config.yaml
norm: "rmsnorm"
mlp_ratio: 2
shared_expert: false
epochs: 21.5
Rows from block 2 of a small multi-label image tagger, named by matrix and row number. Rows with one number belong to one neuron. Each number is 500 + 40 x the weight over its row's rms, rounded and kept within 0 to 999. All counts start at 0. Numbers have three digits each.
After each neuron's rows are labels from the 100 images, of 14848, where the neuron reaches its highest value: "patch colour" is the nearest of a few named colours to the mean colour under the peak. Only what is clearly more common there than usual is listed. The data: rendered solids tumbling over patterned floors.
# fc1: MLP up (model.blocks.2.mlp.fc1.weight, 768x384), inputs 0-191
# fc2: MLP down (model.blocks.2.mlp.fc2.weight, 384x768, transposed), outputs 0-191

fc1.310:439460545435496476495485530498416396506498514496488461472540473448475486511551522464495473535473494519506543489532432508449506590524503484505446530560505452587470474483560539421488472476505486469534472466446545461554560515450555537435478466498537583544490397525561459497497495503497521468496505505460446434497498554609474520530523488466463450500470481485528462585531529476492483536473524477516512525495494470475482508561535560420487547513475621577526470493460522450534468464600482460454493491468534536511457492523475565480479477492523508498546508577499460450456510519550499460
fc2.310:483431450504511499547561462551483554541557507517466462464501537468543500474574464505454474531464496507435551414503489509502468524476481465450473515497525488514472467425514503492464476434499488530504449509536526576429450463442522556496505576468475457462510480458479490513518495467500487530491450439396533510481492491500570414446379465505514545508465506433489550531493458519516580468444486559512411524484485458520524567464514484537505479531552443496425441530433514595519454562463528549543482471541501512518499494393438465518460440487508542505526470466447504532505538539523553560
patch colour: black

fc1.545:461486501498544465503531533507438448506508486586527473647497485445506514498512391539501524519535527516504476455546466526597533506473453481466535508550564548500450527541546464453466486513611431459548531493564490524508535503514596483534451518519495522460473514521513520524477501479506536541483565505489538452488471508492518511379465508527528568512517598507485553555548531529511473481485541474505467538564461517525482502493525634465489453522462490532557495488477582478450516434535525535483499493498576488523542521500499468495513477505434454492501398498516512552484508519451544477
fc2.545:517499537569480512480535456518444456512449584454500425430500551510491548488518486479459519457452541539438578470427395484438430517467478493476532528490510496470449452472575455448492514484427488437483496508458504489474515522500494593528486514440520506485501458436548458535535497431475541470525564488512534493479456535609537467510464509437503497525490552456499534647467512422541520454479527479555454498478496530461464492492500477510514501465539480511525492491412456519541527504482488530589504438526511495444579485557552562526492500431536582577491481529468419497475512539526528525
patch colour: brown

fc1.234:539468495466489463542484582481423520465429536541510390593515483503449489497489448527453517491462486494495454493500480492543515455458480458528544447510498599508426441487467486469452506484561416470506519443469485473472506467519526494517443557452502520499414478525463509592499514481483549508509592480430515466464472531499442495463488483410506524507416557504504521478475489517473436442434565473583497501534442508505536476462537599535467451565427464498491481478490543494507431455497481460553451452484522512465469452492543526501503542413436472511473479470524472503488518506480517506
fc2.234:528520496465476467495532447503530527527470506510491491450467513496507554469483506478444418503503561497475509537437508539415502524478389486473525525477492550495454429489547479481558459478474550491500514468459473514525560446616507493501513463523452486440491540490544490503525500546472484466474506482521520508515560450483430548468591489471471492539441476515500530434512522519456424457485454482547527473485517511462483538478551480516433533402478491465487505508527484545454564542470562489483467507538427440548458498518532476553520540418459508519510408455407484464491500498526510491
patch colour: grey

fc1.554:539460489450463435578477504509538509498511410454581475599513519474495546482516532531458537509484497469488520493540470550579574468554507462462594534505536532533502542546513487518461503457517506408589515559515405523521436511466531562475461480527454519415447502467533517524484544477465506548456584513515490487461448537500512490485503489565538515453514571480546480480487527516474466511476477462505497525545504574579475522547486504502458494470426469537555457527482566570472519491522520534516488486453465534455544501496448484443511500500481471531466454448553518473523525567518477497
fc2.554:481508504547421425532464537430561423514461465465558453447544432388419556523536522499446477439519446472530422563551500527477450498545499554530497578413459486493510503501488435546486536498403453488566411567501476511537536501498461524518588460542527486496485493471470504497461521528499554557553533485534513440405468460511491527514524500547525541542484470500464487498495512489503545533509446482478477469429456558523527506484521459522459520511471456528538519556517468515535501490528522472494558505452461488518549496633543506446481513455545455519509464513554568452491505472488547490
patch colour: green

fc1.731:505473580498502475504478503502470509480515545454485458504550499464431536538545498523478517523491524484510528478523439527469486556559521446512557500538470478551457448463531490461463491404490497422518494486442486507544605512457560518495451506460530529484425469463536474535502490499483476444589544458442439509500509532576513513541537523473499448528457559463516506588420505463498486475485474519571465521481531434488488496538489522469510539498481603609462483558422479513540482455556462453497468461487521561411512463472456531490487487445509511483517519534489468441440480531520541463
fc2.731:446482438533578519531546430452552568542530561500451444490477450505537499521568490458481444524523467530470455516490470498541542479472488440496417500506472502484485529487463518550497452471536496535514484562579455570464530485516509543518528532576479474469539536526501485466527473518513441544479431486482529560455499477551563440462469479523477566514501447440527508462468470555493619478480502551524474519549536500537531586418526450548543492516497488507472478497526434574512454557505493567520482528511482530548506497481525489527488479549534498510511566486463557539495547529493532561
patch colour: black

fc1.231:456485525441552492506460516523456489513557462535574563478467454488479444462555512552460521448474511482533410522528458511543499532562496441467477507478507525538463497494541496505550579563474476465542480477476572534518584490542531409502461526514506483489520471487531472472440506472487512542432495432557408463447544446566460502542445459532516516548555488579477527580513490508553451455519454489485476510440489436463432498469490585518487537557468561522499532460484575468456523515540484488454522533507519493444455482387507521524475465547468496598550521473492518462520547452510550509
fc2.231:556522470541529462611564509492482517542540558465467505597516510502555539517488494540557495553538510458502524455542520550502579558501549532516533490481536511569540466539540509489534462493591484484501572496550546532485538488494512533453504530461452468446518447543492486530404493501453440401530503568466495521554490498471506556473520532480577527550477478450533487484531502523505448517466541486544528536492486497475520557525499472518500477555451480548530532485542536561547516480532561454545425434524523504564453520526512481551598591519470445436458516467506510606411525511453501448
patch colour: green

fc1.443:524516493519474460501501500459502522479483519489499514486537525469490486490525515548482520506470452481514523479525469516506537554504524427491483522543522488525446455516524524440531603434523553440502528521489512559540496526475465505470393466510523530492474481499483496465467425489504499440539497479481461465572424495544482501499511455479467426506483544536489498550409518531518473488463501475502470536500498498450431485526504548410396503524531588586349507518443527494549524503546442463440510459500480516449479452471441479501495503549502459544434495554435515450601510514533450475
fc2.443:486467462510504500531586490500458480546572514477468443486495516491545463514560492484484388519402495499444535416472441529548469620443516507461417517536513465509453530461471536503543497473460504492518439574512476531489450529466494530530544507537540506462464476468474401508501481483445527522541433444478499499508476522529606450516515515454510594487444479462547529504470516554496452564488533579519521503438557466438509501547507513509588504460503507521451470517438536479519496568498501487467450500551500587575476459489448468458487469569502540462536512527507485491482593470511550569
patch colour: green

fc1.24:461529562435642526501476578482425461517490518510597525523494439477486449472551445470493537460502498544582435527567498489503537531549444427489463489528499522495503529542491513469510457556517497458526442503456542474540528508487465443594385524528529536529533389474516496521465557483531557482443503480537481518427535500590491493530439474500471531463508468523494485530520498514484442538508447490514515564441509453475474527545465524497517540513533586571454513488507529439420484490639440509491552560489569483488507526411523507466477483561485448524545499481475475462568481506482523487
fc2.24:481475492555507430551494513519511506586518595468482491526477508461573493513471489502481438547474475451523486493512454553537526549504532547434462504443561545544508488523552516463531508534562487426491522528532529518461500502489540500415559527515477481476583466468533455516408480484452519453521533575448496494471527495498516498515497549450480489538480512526531484555452500520530444517532525474499485522462476456464524570529455471539487487568462489529525525422473548545576437526471563484477490455538574531518519437493499539519598521526482469497482490434514489553451543488499525512
patch colour: green

fc1.715:493437502500516438488482527503433532482492450501507425520532557476442471454458516508495480556466514507506438535544474504391532521506488482455479516430479486539462437568533491443520446466512450423570498503457489458442504512461515516535515554438508478421498543435508523489470446513452504433520493445482498502492467446486476537469475510473485462410477375530480525585452489531534505487507547565512504542495472454517450549536439437495484441489544560564454490538395499445517502535519455487564517455484499519506439465467467505509431491505468503488541538486494434441532498471494489462
fc2.715:457421464469510456554516512452518515523568470455555492529512510425527492444471555454491460498508517465506466499498432569575668502463541570491478530462534518529494431534480472587476470527545491499551513547576482517529438474486551549474544488528458525571484514483513568483480414519489479487469521497522540557488424445456522511456561598519538512483456463554610501473543449570448514504478502488462564455504478511551494543526504506483556492441466490496520534508511492452507525532575510458543504567486471546552459554534505483438528523444478506473507538493560541537566511482479455506
patch colour: black

fc1.412:470484553517520503499472486468538520470509415466488456502479530496479426503434489459464529495458492473489447452554472536476494551454548457467526511501444501451453455505508483501483479359507531498480487503497471429455487507434475525517478527473476498448468530420527553516500443424495500473502496404509532494502388436604536478450468444498489480433462467515505504468456476507482512475498506526504536512505471474549447522531505453482491487438518609555462464501434453537500562513526463497516500463413433540460487447452441483511475474453494545445550535513442447411503513437434505506
fc2.412:488489439488510435597483556432560529418504474456495463623480493454446498508455520503483498530533487520471477542517511600558621503435482541480513493468507534477534491534476497536534529498547539530534562549463439494464521479539487463478486484506554548502471561508524543497479504463529491443434499502547528545499475474407461576532558537546508429502464565561576487460539498507494486509417483486469559456552511574507493491536487472498522538455447512491579471529556527493512542506582519472481458536467472528570487505531584443480525486475481492489480525450564506499526490522444499422
patch colour: brown; black

fc1.660:448441526477563534506464486491538489459522484435493418514514515500441542465445535498492538553456466475450571496529479512443517532489539461515602516479471471453444506570546466487461458427532456412490526506439405489479502560449541498533502516458538518467474498436523529492545513478502486501517470418524472513463475541527545509520457457508486475440505485486531491493518478498444511497390524518581487526497568479535478519499471485470516496445483534528405426537423442516523567520511430547570504455429457514426513457508420505482448459440554499465492446529483505444513573487458558468
fc2.660:423468485578547501521493525428523485498483511496473497550468464504526524494455457551513417469522468483557421564484456519514643474478484489496458452468535480489471478470465501566527529566504461556502500533515503439518477481515495425494520434558485531521470564545494592448459407520468522537521450524463544575490451500519466526492522510520545492497470543509454501475544511535434509531483466499491487478548446471461535570439491469556509506458525553531527536532515500492517454516525474501510544560516536495456508527560543466460549523466405456481475531513551603545537503512509523490
patch colour: black

fc1.335:577513485462526427491508502527519536480463440574495450485498479491462529496479466536469540566504481483528500550530496533463516548545513421484557525549506457465445537487515502451529567458493549424504529513463488573487441530453436475514491465539556540492434538481522456431492497506488521482514502438466458489509434501549491470493455493504522416491497499527480480584443527482471502523468420482500451527473495540513399491517551548470458512499499563588379514572445504470513558527615442474452488484456480523407537450447467530425486492525496472514456503539472468427538489510535464486
fc2.335:460422437515524492561607464471511505479527478491487399493481519479525435493501467490429423486472446500437531471528425463572579548512507480459470551496459425518453476509505487581518536524544508492471451574504482535517460516468534514475558538580510432533472412428512496489502493475412527523548410426555500529457482499522596488516486551474547584494439488506507521448457523570477491526540533584501502524480500451500495534525532443516566450450532478508504478517445525588506522589485516534502467483485494576563524529531471485484496452507532521434539512507521534444532526459487533537
patch colour: green

fc1.61:486436501521531511559474578482442442546492549569525446586491430419494531499459432523507524482511502495515474464540427488548530478475462447550531494510544541529464516433480446489438489501576434506554508523489462415490483500518538450529496477497506445502428533479516508576491480522537530497500586525501517403512465507501528449438461473525561540527501590492495513524519486491473426441425489447543457540522509479510497506472561599443515455542470496535498515467470472468508513426495465519502497514509585465485509519533548524549518489496501484573464401512550534533467498499488557500
fc2.61:515424476532489497514579438475434477580496592509474458471488530479543517452509484519476499506469509537463554449378394506501493511490491510481526557459551523478457445509568455483500460496452488459463527512521495515496495478537495496497502529457469502527512490451511476530469499510464472493462529543476544540556476545544544473526439547473520517530487534465536571681481481474532515463483536507534494479469519475474454510475509499551582509461491469499470511494366491491560542583494522533587469465538484496433557476539493518517501495427466520530494507536470440501526564508499504453
patch colour: grey

fc1.117:434480510523527510521525534554505527460555515482515389472514520499484472459471465425497526474494471460619504495519582526593518528606520438434451504446496462497535459519508482503434599533496553534473458469512501460485500447505542469455518489438557432466498531431479498517498556485460525576514479484516477474452520479505500467461511491490580573561522458509499510516506476476464389509532476578533458522483452486523505486524534460501501470464366476578404455518485512564526465512544519557501501481511492501534459467465471442477441515442473516474616438496473481493474462502500486434
fc2.117:556511476489528448568536519548449518530504500544511579556495508521544458463452534509562510561537502479463496486578541487501535481516440545542589505547565494572498450596523592501553481472565510444584553479514534451519471527501513488456486571468428534538500436474479485536428465495510465508483527551581481514569460532413502523557511528552509472519553484517524521507475492512513504514534585498452551521562494488573438499531452480521482450509479470494502547459491558419508512595495575490472455505423470564453476418425485448539545450539445398497446476407521491473506474503495481478
patch colour: green

fc1.694:479537461514473571514385508524488565509474446476534465501515540498488434484526538557415476464431508562467512568511498456486465478532443403508457473539499517496467532502542519502534555514462481529493535516457486545510547535548470473564528545559556485522570509472607475535495561483479498508466541445545466429530483479540502497516475434507485486473563559508485529544502490459558481457557480527501467498475524507459459492469503492546491547516516526504471481479466459503477526540505498514468666524494500486435513484414486514558471489522532518565569513432488480429528574415500526544
fc2.694:484506485434504534525412471546547495510541564511527508535525461481508471515548599549438509531487513440498513484433571541479520502525456501453507549502527469556428553475486477466466484418515546503536483454472502527441507550435471489481505437523466536514440599537501589474478476448537539463499538441470474512510485463530523442461518456478421431398431479552536486491502574574474598432525437445522500441468530487552459517538440504521465498552488504490500503533491526561511502488513446485507512541494500544460527429456507429430429400473506532529483529497493546454499438442566402554
patch colour: green; cyan